A small segmentation model, trained from scratch: activation gelu.
Rows from block 12, named by matrix and row number. Each number is 200 + 40 x the weight over its row's rms, rounded and kept within 0 to 999. All counts start at 0. After the name is the row's rms in percent of the matrix's.
# conv: 3x3 conv (model.decb.0.1.conv.weight, 256x256x3x3), inputs 252-255, a 3x3 kernel for each
conv.44,148,9,198,278,294,210,65,176,174,231,219,207,187,179,194,205,214,191,189,139,231,226,229,219,226,194,191,225,82,202,200,216,255,251,251,129,187
conv.45,098,239,131,268,97,191,79,174,162,132,179,190,207,204,235,214,202,183,211,205,226,231,198,205,212,213,241,141,142,159,216,196,252,213,265,248,211
conv.46,145,254,219,241,284,275,275,35,142,121,198,222,219,206,188,198,229,230,234,218,172,219,241,231,232,211,226,235,115,116,135,180,150,203,179,198,157
conv.47,079,190,77,170,206,137,194,226,144,138,209,242,242,237,237,212,221,230,237,198,240,224,171,192,204,187,175,195,252,229,147,232,196,270,154,189,132
conv.48,086,227,160,201,184,188,260,213,182,144,181,175,184,213,224,221,188,162,225,235,245,244,229,183,198,146,184,203,198,179,165,216,185,247,222,186,161
conv.49,112,252,207,227,166,213,230,120,149,111,207,211,218,245,236,232,193,218,213,215,264,222,229,200,178,247,243,217,175,202,181,203,209,200,160,126,165
conv.50,147,226,132,169,213,189,222,191,267,145,196,231,243,191,197,208,185,185,151,194,206,178,232,240,192,195,233,208,250,178,223,236,198,197,199,193,182
conv.51,080,201,194,259,200,143,243,91,117,105,154,166,166,178,170,202,214,212,210,159,176,233,189,181,255,213,205,207,207,247,205,172,93,163,153,176,195
conv.52,119,292,360,339,79,102,104,246,181,192,193,216,202,169,189,192,192,190,169,146,228,211,195,133,176,159,168,161,286,287,255,161,205,220,188,188,217
conv.53,092,257,19,153,129,267,153,155,199,230,170,211,230,176,202,218,203,197,189,180,209,289,178,164,201,202,161,194,129,146,165,213,222,271,227,278,320
conv.54,078,184,183,137,230,183,264,79,194,154,207,226,189,243,204,192,174,195,201,212,181,170,213,215,168,233,207,190,161,173,177,234,267,214,217,218,202
conv.55,066,216,216,158,236,202,236,240,184,152,213,239,254,222,267,219,266,276,258,194,204,233,196,188,181,156,118,224,303,264,248,194,115,155,189,225,298
conv.56,058,156,175,128,210,137,146,270,162,233,219,197,216,149,243,195,199,248,247,200,229,224,202,134,206,161,237,290,178,171,239,255,160,175,170,173,211
conv.57,072,170,151,193,172,144,198,163,207,193,215,178,192,201,183,240,170,203,162,238,217,206,196,258,229,225,224,150,310,257,245,211,183,208,188,205,170
conv.58,079,155,222,210,158,157,91,249,310,279,226,207,180,186,167,167,194,163,197,184,187,135,186,200,177,133,175,165,246,272,217,167,187,155,231,247,291
conv.59,114,85,146,130,283,246,303,170,237,120,204,228,219,227,253,240,214,223,186,235,190,183,172,194,208,172,151,171,285,258,220,181,195,205,247,189,235
conv.60,059,196,224,196,216,173,189,158,154,191,177,203,177,200,204,172,133,153,215,207,182,205,229,205,214,180,128,197,201,132,159,234,239,233,221,223,225
conv.61,066,59,132,85,126,204,209,245,259,227,160,198,190,242,196,174,193,224,214,199,142,165,156,250,158,142,206,182,163,141,202,260,214,148,175,100,159
conv.62,104,102,118,72,150,187,259,269,262,200,155,189,163,205,231,208,206,213,206,172,166,182,80,132,138,220,173,222,198,236,241,175,139,147,170,176,187
conv.63,076,147,88,147,183,171,184,177,222,201,217,241,217,190,241,173,163,206,169,261,295,210,231,239,215,151,232,181,209,217,222,227,243,296,241,288,201
conv.64,127,179,222,200,216,160,192,195,258,188,195,208,187,197,201,236,192,199,222,175,210,200,217,202,193,183,188,180,311,257,269,210,157,126,43,109,145
conv.65,067,252,229,214,202,209,191,99,162,246,190,171,166,241,228,172,187,141,185,151,174,250,188,216,238,196,193,191,195,245,303,204,140,183,308,287,229
conv.66,075,197,177,90,152,260,285,137,187,194,239,219,185,190,211,200,159,195,193,181,168,218,186,234,217,194,183,255,224,283,263,53,91,120,167,165,209
conv.67,122,276,201,243,96,182,91,203,231,300,170,219,219,209,187,192,197,221,198,174,152,162,243,230,196,281,211,231,297,240,205,137,171,237,200,224,195
conv.68,083,160,180,194,108,211,179,286,261,285,212,208,257,178,224,236,174,150,174,192,187,178,200,234,183,145,186,175,155,168,176,243,208,193,216,243,248
conv.69,150,350,222,378,180,187,242,0,96,0,172,183,207,245,205,177,176,209,206,214,151,226,211,220,203,233,214,184,220,212,212,243,250,326,375,297,297
conv.70,076,170,248,249,228,232,130,178,224,261,197,170,178,171,160,222,175,175,215,161,192,205,88,205,136,171,192,167,169,220,277,162,190,147,240,247,197
conv.71,152,122,211,165,137,209,292,377,99,111,234,178,152,218,221,202,204,209,208,263,164,169,180,243,152,224,229,206,241,193,178,231,234,234,130,227,217
conv.72,093,124,199,31,142,125,204,194,187,191,169,190,165,165,171,208,187,172,179,232,265,250,206,198,193,220,194,207,305,273,213,188,187,122,294,210,308
conv.73,109,208,208,186,137,166,170,160,152,196,231,213,191,170,199,204,188,208,191,176,207,215,178,155,182,182,185,155,218,177,164,189,246,223,186,149,148
conv.74,064,230,210,167,175,277,227,200,154,239,198,242,181,199,158,253,165,215,201,270,172,153,217,242,229,199,162,201,188,210,200,221,151,181,157,158,238
conv.75,107,169,232,217,196,203,263,181,247,153,219,176,222,264,210,189,213,171,176,177,185,174,186,243,208,194,272,162,217,210,191,139,90,106,223,273,244
conv.76,117,251,221,205,144,222,199,179,201,194,189,226,229,187,195,233,205,203,217,235,225,234,162,208,237,190,165,156,208,161,229,186,135,147,170,181,178
conv.77,127,152,159,180,181,202,174,314,349,372,208,187,212,198,181,174,201,209,196,158,192,217,197,203,176,272,237,172,190,247,250,235,282,245,201,147,160
conv.78,084,101,173,141,211,171,188,147,197,136,197,235,190,204,224,210,195,178,210,195,162,176,175,184,193,240,195,186,193,181,211,139,146,170,350,271,253
conv.79,104,269,199,214,60,153,107,194,150,169,217,234,198,208,185,201,210,199,168,182,176,231,221,157,182,263,188,165,131,173,198,193,162,131,163,117,96
conv.80,074,177,149,108,207,124,203,175,196,239,220,223,220,215,217,174,179,184,212,184,180,189,172,180,154,222,176,123,177,261,254,169,219,159,114,129,122
conv.81,125,300,149,285,229,215,256,124,297,102,191,225,235,161,188,174,171,196,172,141,158,208,181,227,196,192,217,200,239,234,229,213,205,199,223,233,232
conv.82,088,380,254,324,101,183,156,119,126,159,237,217,191,218,253,223,188,217,205,168,136,172,193,176,194,246,265,233,145,170,160,223,192,208,164,130,156
conv.83,091,141,180,116,213,199,236,189,191,274,202,217,208,205,162,240,239,227,225,205,218,212,166,190,151,253,219,212,187,190,246,210,198,180,194,158,163
conv.84,131,138,212,174,22,104,32,323,198,320,200,201,165,258,253,213,228,214,151,216,232,215,174,190,189,216,168,207,126,143,139,301,260,303,129,154,142
conv.85,067,209,194,163,214,98,193,137,218,144,145,164,199,188,257,189,182,247,180,164,156,200,229,154,173,147,150,196,210,213,216,151,140,83,290,219,190
conv.86,075,234,175,205,155,186,150,239,205,238,208,168,208,206,207,183,220,260,253,213,289,197,214,199,180,220,210,200,206,173,176,183,149,152,174,240,273
conv.87,085,186,231,195,217,227,214,210,181,129,196,203,208,166,188,187,167,167,215,172,175,213,166,230,246,152,229,241,209,209,185,133,198,221,219,97,180
conv.88,147,174,188,162,158,144,175,261,267,323,167,188,184,212,217,201,168,174,182,183,186,192,232,221,219,241,237,201,220,204,189,92,56,66,143,178,190
conv.89,098,233,157,191,196,235,200,107,111,116,164,206,206,229,176,189,170,157,192,158,209,220,249,157,185,193,185,186,260,292,211,215,116,224,176,211,240
conv.90,149,270,240,248,99,181,113,157,160,199,198,194,206,190,191,207,203,180,204,175,153,205,183,213,203,220,224,224,141,173,232,275,235,268,59,63,174
conv.91,094,177,249,195,204,192,255,143,136,83,165,217,188,215,203,207,184,206,182,167,187,186,213,178,213,167,163,139,193,228,237,191,197,200,327,249,256
conv.92,085,114,177,0,190,171,259,234,154,206,220,211,247,241,222,259,206,207,206,246,199,205,234,199,197,274,256,222,214,248,268,219,186,182,286,252,315
conv.93,121,250,207,241,351,211,323,141,233,100,203,210,198,229,198,183,240,243,237,190,178,163,197,227,209,231,229,189,185,166,233,158,112,37,158,166,179
conv.94,064,141,161,192,168,202,181,179,191,224,197,153,239,168,122,171,170,164,215,191,172,167,164,137,179,243,211,160,199,184,164,189,112,73,198,210,197
conv.95,120,200,185,244,157,246,204,197,165,270,180,191,195,220,218,219,197,223,242,180,207,309,233,225,208,164,221,184,216,238,273,249,250,238,142,125,103
conv.96,106,185,167,210,208,200,228,168,229,133,167,184,167,213,194,191,224,265,276,165,239,206,249,179,174,238,236,214,209,198,206,231,236,262,162,249,203
conv.97,108,267,196,207,215,232,222,215,192,260,199,193,210,225,183,183,205,176,179,265,217,191,168,123,180,207,172,165,254,195,243,220,132,152,256,236,221
conv.98,141,0,69,0,276,151,143,154,104,171,238,242,210,176,242,223,191,188,209,147,207,180,252,202,198,221,230,222,267,237,257,210,169,228,321,240,280
conv.99,098,202,200,210,179,154,228,232,305,233,198,226,211,203,183,202,211,223,241,204,180,191,224,234,181,172,188,218,260,233,252,243,255,254,202,192,221
conv.100,096,256,229,166,161,224,224,162,129,136,176,177,194,168,199,222,195,213,208,213,176,182,196,200,231,191,235,197,168,176,193,280,209,227,208,175,174
conv.101,101,176,169,194,227,266,181,165,273,165,169,176,242,204,200,212,201,177,183,222,175,239,199,209,207,220,191,170,192,222,238,207,228,296,118,168,167
conv.102,064,131,155,78,212,228,148,246,232,247,118,180,182,198,214,219,228,185,234,149,194,144,176,159,171,182,204,239,192,238,188,275,325,327,185,224,190
conv.103,124,136,201,203,177,153,226,259,270,266,201,184,151,173,181,190,182,208,213,183,184,151,209,205,218,205,210,230,214,173,163,159,108,125,200,247,264
conv.104,095,240,135,221,81,238,84,257,212,228,211,152,165,178,195,210,231,191,186,237,234,218,230,268,155,236,187,149,283,214,244,116,202,149,248,226,213
conv.105,070,132,169,185,223,212,189,113,220,120,191,138,162,185,160,177,158,166,166,183,181,193,188,215,220,222,222,213,229,205,197,190,176,132,166,225,216
conv.106,104,309,262,270,178,185,189,163,185,163,248,244,227,208,197,196,196,193,173,211,208,162,219,238,213,216,164,165,241,242,244,273,327,275,68,112,158
conv.107,112,161,178,189,199,257,278,152,206,178,207,222,200,229,186,172,157,186,170,204,193,131,244,262,171,231,206,224,231,232,227,215,217,208,228,206,195
conv.108,099,198,193,190,148,196,159,261,236,252,193,204,189,189,201,201,186,196,189,184,159,130,210,186,176,218,215,212,156,180,138,274,241,338,205,230,192
conv.109,064,157,130,84,142,217,189,141,152,194,206,157,235,222,234,182,197,174,206,189,188,187,125,146,208,186,195,190,202,278,324,171,227,144,281,252,145
conv.110,138,174,176,161,238,224,231,199,225,238,199,212,197,201,184,217,199,161,180,175,176,148,158,198,161,150,172,208,187,180,194,193,236,247,171,204,151
conv.111,096,212,171,111,227,241,270,263,260,220,180,222,205,176,204,203,164,235,210,206,202,167,228,277,170,250,209,189,150,127,183,193,201,188,149,248,155
conv.112,097,236,265,275,157,154,308,126,147,29,235,216,205,204,225,218,201,193,172,180,183,163,195,242,250,182,224,201,178,205,216,189,157,196,310,318,325
conv.113,090,234,154,215,238,224,335,241,238,152,245,172,163,213,170,161,212,184,143,152,137,166,182,231,162,241,176,173,190,221,204,204,253,226,137,149,117
conv.114,083,265,166,252,177,221,200,136,245,102,180,190,224,197,231,178,203,207,188,214,223,260,155,205,204,203,203,281,209,190,305,164,245,254,139,149,142
conv.115,122,106,128,157,89,172,44,258,174,275,180,162,164,182,178,188,229,224,181,164,181,192,234,219,185,203,211,176,369,364,355,229,116,145,154,178,166
conv.116,107,94,114,214,341,245,239,169,226,148,218,182,190,226,145,207,224,228,160,190,218,164,199,203,217,204,157,218,168,171,187,233,183,145,209,236,256
conv.117,058,252,206,306,169,181,174,235,228,215,165,156,151,177,204,203,190,187,200,200,226,199,237,264,227,234,190,200,174,209,177,168,232,187,170,240,277
conv.118,064,228,213,208,220,207,198,85,222,177,183,210,148,171,175,188,231,182,227,137,230,202,141,200,148,163,211,228,287,330,276,170,182,224,95,90,179
conv.119,105,218,134,245,164,160,212,278,295,214,228,179,171,204,225,156,215,177,166,151,151,133,194,205,219,219,224,158,224,210,190,161,190,208,219,212,232
conv.120,079,229,178,185,149,193,226,131,312,170,169,197,156,177,174,231,169,202,217,164,225,154,196,225,196,184,242,188,256,226,174,192,220,239,163,184,173
conv.121,104,96,264,184,255,222,272,139,222,92,214,197,225,173,173,202,148,217,180,279,208,214,195,187,194,290,226,192,158,166,229,173,200,155,215,164,188
conv.122,076,79,271,104,255,49,223,183,190,213,210,187,259,164,196,149,168,208,192,103,135,159,191,222,145,156,149,231,262,209,259,266,202,204,252,276,238
conv.123,116,136,186,176,188,201,141,217,136,228,170,189,211,192,189,198,216,173,184,245,211,196,192,228,186,215,237,224,216,294,278,250,185,206,181,144,158
conv.124,113,134,232,132,302,138,244,245,234,166,208,148,216,183,179,184,111,176,133,218,193,180,228,204,216,149,177,194,240,243,209,204,138,224,259,259,236
conv.125,078,170,212,146,252,159,220,246,261,171,204,211,213,191,161,152,184,216,185,182,171,177,174,213,196,236,301,148,271,192,169,339,273,196,217,246,237
conv.126,111,202,212,88,182,136,245,147,216,201,214,172,177,264,238,248,194,189,199,172,187,197,191,214,211,215,228,200,171,146,205,226,231,210,130,219,243
conv.127,078,141,199,158,279,120,251,159,191,196,186,222,166,180,226,186,199,238,210,213,240,213,203,250,180,154,143,183,196,178,175,191,294,275,249,257,244
conv.128,128,157,182,104,293,166,240,155,219,187,189,224,222,174,194,220,203,247,217,212,225,198,260,209,246,201,236,208,162,224,279,232,214,314,221,155,100
conv.129,075,157,113,170,171,311,150,227,189,229,171,178,185,178,187,131,210,194,171,124,210,236,175,252,181,182,207,191,286,216,197,83,165,143,241,244,224
conv.130,093,183,184,171,193,235,209,231,186,310,206,182,219,196,218,257,160,223,218,206,323,276,286,276,268,277,204,189,159,194,172,152,213,184,185,228,176
conv.131,099,213,169,193,279,200,182,179,258,219,191,195,239,209,178,199,177,210,212,229,222,162,189,191,144,217,180,122,211,166,65,264,282,240,164,159,193
conv.132,097,169,146,132,158,275,198,183,270,310,215,212,177,198,215,203,198,184,214,218,203,150,213,175,124,207,207,155,264,240,266,180,194,124,136,191,133
conv.133,124,239,157,230,258,260,221,190,225,181,116,176,209,193,197,198,219,225,210,189,213,229,185,181,194,192,217,185,80,65,90,200,183,251,237,229,144
conv.134,072,208,244,246,226,104,218,178,209,167,236,252,232,204,238,229,170,180,214,209,268,275,206,228,264,225,246,228,211,186,252,204,166,132,260,180,240
conv.135,090,273,165,202,211,270,200,182,175,160,215,190,205,183,241,259,201,173,257,224,211,180,196,249,146,223,221,239,157,137,174,253,254,258,236,160,188
conv.136,120,104,199,103,225,200,259,207,186,206,197,172,190,170,149,156,214,211,180,210,215,239,227,200,157,181,184,172,262,283,214,146,103,164,138,202,177
conv.137,104,0,41,50,216,144,94,113,206,193,226,244,232,218,242,211,197,250,215,254,245,168,255,246,155,213,209,189,274,249,222,190,197,192,258,196,145
conv.138,117,250,133,171,262,234,249,102,201,106,223,246,246,234,234,229,219,194,184,174,155,157,101,158,145,224,215,205,80,125,70,209,186,267,275,169,160
conv.139,068,189,233,159,219,253,189,205,273,167,173,184,171,184,240,229,197,183,195,196,176,174,154,212,159,189,242,210,184,225,238,250,205,141,78,158,178
conv.140,123,207,125,225,217,241,249,155,222,95,202,204,195,170,196,195,165,192,173,192,207,218,158,191,152,225,150,216,184,217,230,221,191,182,212,248,219
conv.141,117,204,205,173,270,251,240,144,160,163,176,215,237,196,178,213,175,202,204,193,195,181,145,191,222,217,210,153,160,178,172,261,210,217,205,198,196
conv.142,094,62,135,40,188,191,272,168,171,179,234,179,220,176,207,199,188,212,185,163,180,164,228,238,171,209,209,185,206,192,156,261,211,226,234,208,213
conv.143,094,214,141,240,113,232,271,233,284,110,189,253,225,202,246,262,174,166,162,244,241,255,198,238,257,229,278,210,216,207,198,146,104,204,181,109,134
conv.144,056,205,246,197,225,260,275,198,130,182,172,163,194,230,172,230,210,207,235,215,162,213,223,145,180,211,136,63,222,210,182,133,174,235,201,190,218
conv.145,125,253,211,219,169,188,271,180,190,143,164,190,193,174,205,242,179,167,250,157,235,287,190,235,272,140,292,279,192,208,204,173,142,215,173,153,159
conv.146,088,211,121,160,132,276,175,151,134,178,196,212,244,195,195,198,234,227,211,294,163,203,270,186,191,169,194,151,244,229,256,187,147,127,190,203,98
conv.147,114,177,175,228,300,182,278,107,245,135,212,240,206,257,221,230,217,246,187,230,173,224,192,193,216,176,224,258,179,168,208,272,240,240,102,231,207
conv.148,098,202,139,160,248,213,215,158,153,150,171,209,200,191,210,237,230,207,206,214,213,208,161,158,192,214,233,185,246,273,218,46,56,108,349,318,287
conv.149,058,212,202,241,179,108,207,225,167,129,256,189,218,222,186,220,173,178,213,194,169,116,153,127,160,199,150,117,219,234,248,262,220,203,200,259,265
conv.150,128,176,228,256,270,105,316,178,301,113,213,195,166,165,179,226,209,238,224,185,149,192,176,191,174,154,215,150,147,132,163,90,58,105,156,217,151
conv.151,138,122,93,114,197,250,328,56,192,63,195,225,236,178,200,216,180,197,205,216,222,242,261,195,221,221,220,194,107,136,120,165,194,194,208,198,291
conv.152,123,246,144,138,53,145,107,240,262,309,224,255,240,198,164,174,192,205,190,193,203,162,261,176,161,234,236,227,84,53,73,276,192,197,157,166,143
conv.153,100,198,240,190,204,189,200,239,210,226,202,157,218,185,213,236,210,229,227,205,194,190,134,178,123,169,197,206,167,182,199,230,225,163,180,126,139
conv.154,132,248,236,234,210,293,103,235,101,170,203,149,213,188,204,252,161,183,132,226,220,208,188,219,218,243,209,187,232,251,266,205,172,185,322,295,174
conv.155,079,219,250,143,153,201,176,186,150,182,178,187,190,213,184,191,183,170,232,206,178,160,190,121,177,264,179,175,223,261,176,122,147,200,208,234,172
conv.156,091,266,238,184,185,210,122,220,199,221,211,256,199,195,240,232,211,190,170,154,173,184,171,190,231,196,236,227,229,324,300,122,134,130,267,207,254
conv.157,060,199,176,155,118,221,192,223,236,197,178,218,181,156,186,166,193,190,227,165,197,196,170,189,162,148,138,170,149,254,203,140,162,151,166,158,184
conv.158,067,151,135,166,152,200,191,57,84,136,205,176,182,174,146,209,199,223,190,199,232,202,194,203,205,186,204,179,349,289,213,175,167,215,176,258,277
conv.159,127,68,115,46,214,180,229,241,316,239,219,194,192,211,218,221,215,216,204,207,214,195,179,182,193,222,177,202,237,256,191,237,198,199,124,131,88
conv.160,123,277,226,277,170,280,166,302,174,167,250,186,160,192,190,215,149,187,208,257,221,183,223,251,194,188,188,201,248,192,201,158,167,99,223,183,260
conv.161,088,156,210,183,183,182,112,178,174,222,208,204,208,163,193,188,206,185,196,203,165,180,169,197,186,244,276,249,219,181,177,215,282,203,230,198,251
conv.162,107,188,259,250,291,208,298,249,268,271,218,182,185,219,243,220,217,188,196,243,213,249,177,240,229,162,165,198,210,189,203,171,133,79,115,123,93
conv.163,078,217,268,204,151,210,166,280,221,291,220,231,189,208,205,192,192,192,177,197,231,174,208,248,208,213,205,227,197,278,304,225,215,205,181,147,106
conv.164,070,202,180,141,243,281,198,240,218,145,195,218,228,193,175,231,218,220,233,250,217,217,187,180,190,137,222,141,157,220,242,191,157,152,141,162,150
conv.165,077,185,211,294,222,111,118,270,185,230,204,213,179,209,220,187,218,204,232,209,263,258,297,159,106,214,206,180,149,190,220,252,212,180,196,217,217
conv.166,088,135,147,199,178,100,139,233,101,243,186,185,219,196,182,219,234,165,229,238,220,196,226,159,198,207,231,207,359,266,298,174,94,127,245,269,220
conv.167,094,203,128,181,151,224,102,234,189,290,204,175,217,200,171,185,191,236,263,218,175,191,147,154,156,198,161,188,236,210,202,137,200,192,233,240,225
conv.168,085,201,198,213,220,178,165,145,180,213,211,195,187,182,230,184,188,235,221,203,295,254,297,250,105,243,300,201,263,239,234,133,177,166,279,274,169
conv.169,080,150,97,189,221,146,147,248,280,227,203,225,198,153,229,204,167,224,221,208,189,215,236,209,251,211,234,217,87,120,61,203,185,214,224,275,249
conv.170,064,210,334,231,265,229,254,240,143,179,156,197,153,189,158,227,158,177,184,199,181,216,164,203,244,189,237,195,206,211,179,162,180,211,212,297,204
conv.171,056,229,192,270,196,173,155,268,214,181,235,271,238,186,251,199,186,193,179,198,263,195,229,239,252,229,205,178,179,217,212,130,199,186,193,183,215
conv.172,156,273,188,408,209,203,208,171,314,145,221,224,193,211,237,195,237,187,234,206,236,184,198,182,218,154,200,200,120,89,155,176,154,141,120,156,174
conv.173,066,151,158,206,187,151,234,112,217,97,247,202,178,191,192,174,232,219,223,165,193,167,217,161,209,208,226,246,145,154,138,296,279,273,212,233,184
conv.174,087,129,140,120,201,125,237,227,188,175,212,200,209,197,175,202,192,178,168,217,130,186,195,152,147,228,177,122,314,265,255,209,169,167,183,182,210
conv.175,123,146,187,121,208,227,146,271,182,290,130,174,183,192,218,199,209,185,165,218,187,178,216,194,178,200,173,228,358,327,342,196,219,224,216,249,211
conv.176,069,196,161,195,233,236,235,202,274,180,198,179,206,160,213,184,208,208,205,249,210,205,236,240,133,178,102,140,200,208,175,165,142,233,129,134,184
conv.177,102,170,210,250,264,194,85,305,202,317,172,160,179,222,161,185,233,215,233,213,202,210,212,214,229,173,255,201,276,204,233,199,101,185,171,194,119
conv.178,084,166,209,174,243,240,197,256,290,276,206,172,182,229,218,230,178,178,203,219,208,209,215,238,258,182,185,141,182,145,162,194,177,184,156,147,165
conv.179,119,268,203,239,251,195,187,220,113,170,181,201,165,154,194,158,198,224,204,200,167,170,197,176,172,160,162,179,215,185,118,192,193,229,196,258,190
conv.180,063,267,184,125,152,127,203,144,205,139,175,201,220,128,179,190,212,233,169,160,243,132,211,233,179,228,183,130,209,197,222,160,239,178,142,230,214
conv.181,057,198,177,245,102,206,163,160,146,151,184,206,214,195,169,210,231,208,170,232,240,165,189,148,262,121,206,201,246,278,275,199,270,184,207,222,188
conv.182,116,166,244,169,111,100,124,190,162,217,210,235,235,192,155,176,214,199,182,211,215,169,196,206,210,210,190,217,241,249,176,269,288,355,270,244,213
conv.183,113,173,251,214,230,162,144,233,236,181,210,206,247,230,214,216,188,173,216,218,213,158,227,160,217,188,165,201,233,219,163,150,183,210,141,170,168
conv.184,100,183,95,193,240,225,235,226,296,251,197,159,187,246,227,222,189,175,201,193,190,142,228,201,203,199,208,208,238,262,176,164,112,99,218,186,219
conv.185,080,289,270,171,173,191,244,129,276,178,218,142,186,204,199,186,195,260,265,176,199,119,174,173,95,160,173,148,155,214,167,280,233,199,160,220,166
conv.186,136,284,209,331,144,258,121,210,153,169,197,179,175,169,166,205,185,179,184,210,171,161,228,226,208,175,204,230,239,244,286,170,143,85,242,273,278
conv.187,133,237,262,238,270,271,249,159,180,181,281,251,220,225,194,197,196,237,233,253,243,200,205,244,236,205,192,210,138,101,92,336,282,263,161,207,191
conv.188,062,179,251,277,233,120,221,182,162,201,198,166,202,183,182,192,237,205,191,214,185,221,199,123,136,237,217,192,233,273,239,190,121,152,209,232,238
conv.189,144,191,195,145,284,167,218,235,256,231,169,201,207,168,190,194,189,202,226,180,202,207,188,226,227,202,190,188,177,289,218,225,194,249,206,167,98
conv.190,080,156,182,182,249,266,191,235,238,177,186,213,198,160,186,214,236,174,168,201,231,206,193,181,256,208,219,222,63,153,173,165,213,178,302,224,242
conv.191,128,266,273,327,43,81,48,162,187,201,155,177,184,241,228,211,209,214,191,220,177,175,205,212,206,202,195,185,227,188,226,329,263,263,128,229,155
conv.192,072,137,156,266,178,148,177,212,265,79,226,206,148,197,241,226,182,204,257,204,174,212,168,176,273,217,185,217,232,204,193,105,129,155,123,217,225
conv.193,082,143,214,148,191,133,253,259,231,189,204,208,213,145,182,175,174,230,174,215,245,247,242,239,202,153,181,250,205,151,192,215,189,140,176,190,264
conv.194,126,334,193,286,281,263,259,155,304,132,179,223,214,205,199,199,192,216,187,218,215,159,199,202,193,188,158,156,312,255,269,132,191,94,117,138,164
conv.195,065,301,232,319,231,185,251,219,290,167,206,203,212,223,210,235,199,205,160,240,234,173,219,158,175,186,278,228,178,203,218,214,167,134,120,218,183
conv.196,099,186,175,349,234,204,86,105,251,232,198,208,187,152,169,203,179,197,210,179,217,248,129,270,302,172,235,218,248,283,307,198,171,289,147,211,216
conv.197,073,204,196,237,159,149,192,247,225,223,180,182,177,233,201,190,184,158,199,204,178,182,250,165,156,237,221,224,169,173,169,189,142,137,228,221,200
conv.198,095,209,257,225,123,179,229,230,279,245,223,187,203,231,217,180,192,165,190,162,222,201,159,193,184,157,127,192,257,224,174,121,172,141,74,36,67
conv.199,078,275,152,252,110,203,125,143,245,211,222,259,213,205,229,196,217,228,208,150,205,152,152,184,222,175,189,170,231,211,182,114,166,126,145,215,166
conv.200,094,215,231,179,174,172,215,159,106,84,205,205,240,231,187,221,225,234,187,257,255,183,212,257,183,229,172,222,220,256,198,182,160,221,243,190,207
conv.201,070,197,237,204,132,159,162,230,134,259,212,163,189,223,220,214,216,224,245,151,200,182,244,202,160,168,264,204,149,162,153,259,267,215,198,219,237
conv.202,082,145,234,200,160,160,192,80,195,166,136,193,208,193,168,185,177,196,200,194,171,140,169,177,172,132,173,311,165,143,178,241,210,99,156,248,283
conv.203,077,241,191,199,200,171,173,171,198,133,164,195,214,208,206,214,219,213,243,208,222,163,185,273,187,223,235,220,264,215,226,157,193,243,153,196,232
conv.204,070,210,218,243,257,184,173,220,203,345,213,195,195,188,191,143,198,219,184,170,150,221,261,223,156,213,236,195,180,165,121,159,159,159,173,156,214
conv.205,076,228,289,234,255,217,230,174,182,196,167,192,207,188,165,186,210,171,156,249,216,243,179,188,152,167,178,162,228,223,226,158,160,171,164,214,203
conv.206,114,169,224,236,200,163,192,159,162,191,226,191,190,191,180,189,238,206,197,218,225,212,205,169,215,180,124,161,255,219,189,161,173,172,296,283,273
conv.207,115,102,123,0,106,102,293,296,265,203,234,216,234,227,163,140,179,184,151,231,136,110,180,196,131,128,151,185,256,205,225,214,258,179,217,167,146
conv.208,113,234,239,182,206,155,195,248,209,251,209,194,214,228,236,263,192,176,256,117,143,116,134,175,135,113,146,122,272,273,147,184,243,137,240,233,186
conv.209,081,183,133,192,116,162,155,119,151,125,260,248,225,193,200,194,163,171,219,206,239,180,187,202,176,248,189,286,215,185,192,306,196,228,231,268,204
conv.210,076,199,151,161,199,282,77,221,122,138,237,218,238,210,165,197,189,190,184,264,251,136,193,218,197,161,173,193,137,159,213,233,158,185,300,280,200
conv.211,139,189,224,188,115,212,237,292,261,297,166,188,172,165,177,182,220,178,200,194,192,188,178,180,152,152,205,139,202,185,185,184,153,209,37,109,172
conv.212,083,206,232,212,196,190,257,223,195,186,234,201,196,203,169,197,182,157,176,226,253,170,251,216,243,232,239,244,266,194,184,155,105,158,155,225,205
conv.213,057,272,174,278,141,205,101,161,234,132,253,229,233,255,270,192,174,206,166,232,272,237,225,208,274,236,230,167,175,138,163,193,174,209,213,193,162
conv.214,077,251,234,130,233,270,215,150,177,174,174,207,197,173,186,236,224,201,257,216,194,200,177,197,174,238,162,159,192,156,185,131,172,224,228,114,152
conv.215,107,61,118,0,168,95,210,205,163,233,250,217,197,239,181,163,205,186,217,256,175,200,180,244,170,190,186,169,108,41,97,204,218,173,247,224,222
conv.216,098,209,188,176,193,239,223,156,135,178,205,230,201,180,171,178,190,196,218,231,219,177,211,198,208,263,212,196,198,191,209,178,117,68,259,271,299
conv.217,120,273,210,165,70,129,24,206,252,319,214,160,200,213,211,202,198,193,183,216,202,168,189,166,167,125,130,122,331,286,268,171,224,265,137,160,177
conv.218,125,235,193,239,228,260,223,249,229,211,174,180,181,176,223,183,203,171,185,0,94,64,52,105,39,63,68,0,196,221,211,208,133,230,247,176,270
conv.219,132,254,151,184,49,156,146,210,200,187,184,210,195,184,190,224,224,202,155,127,139,158,146,202,193,228,214,239,214,186,183,217,245,154,202,165,239
conv.220,086,154,226,129,172,225,170,172,237,155,185,203,198,235,198,250,188,171,214,176,196,202,260,273,113,241,261,260,146,118,203,135,183,179,217,171,189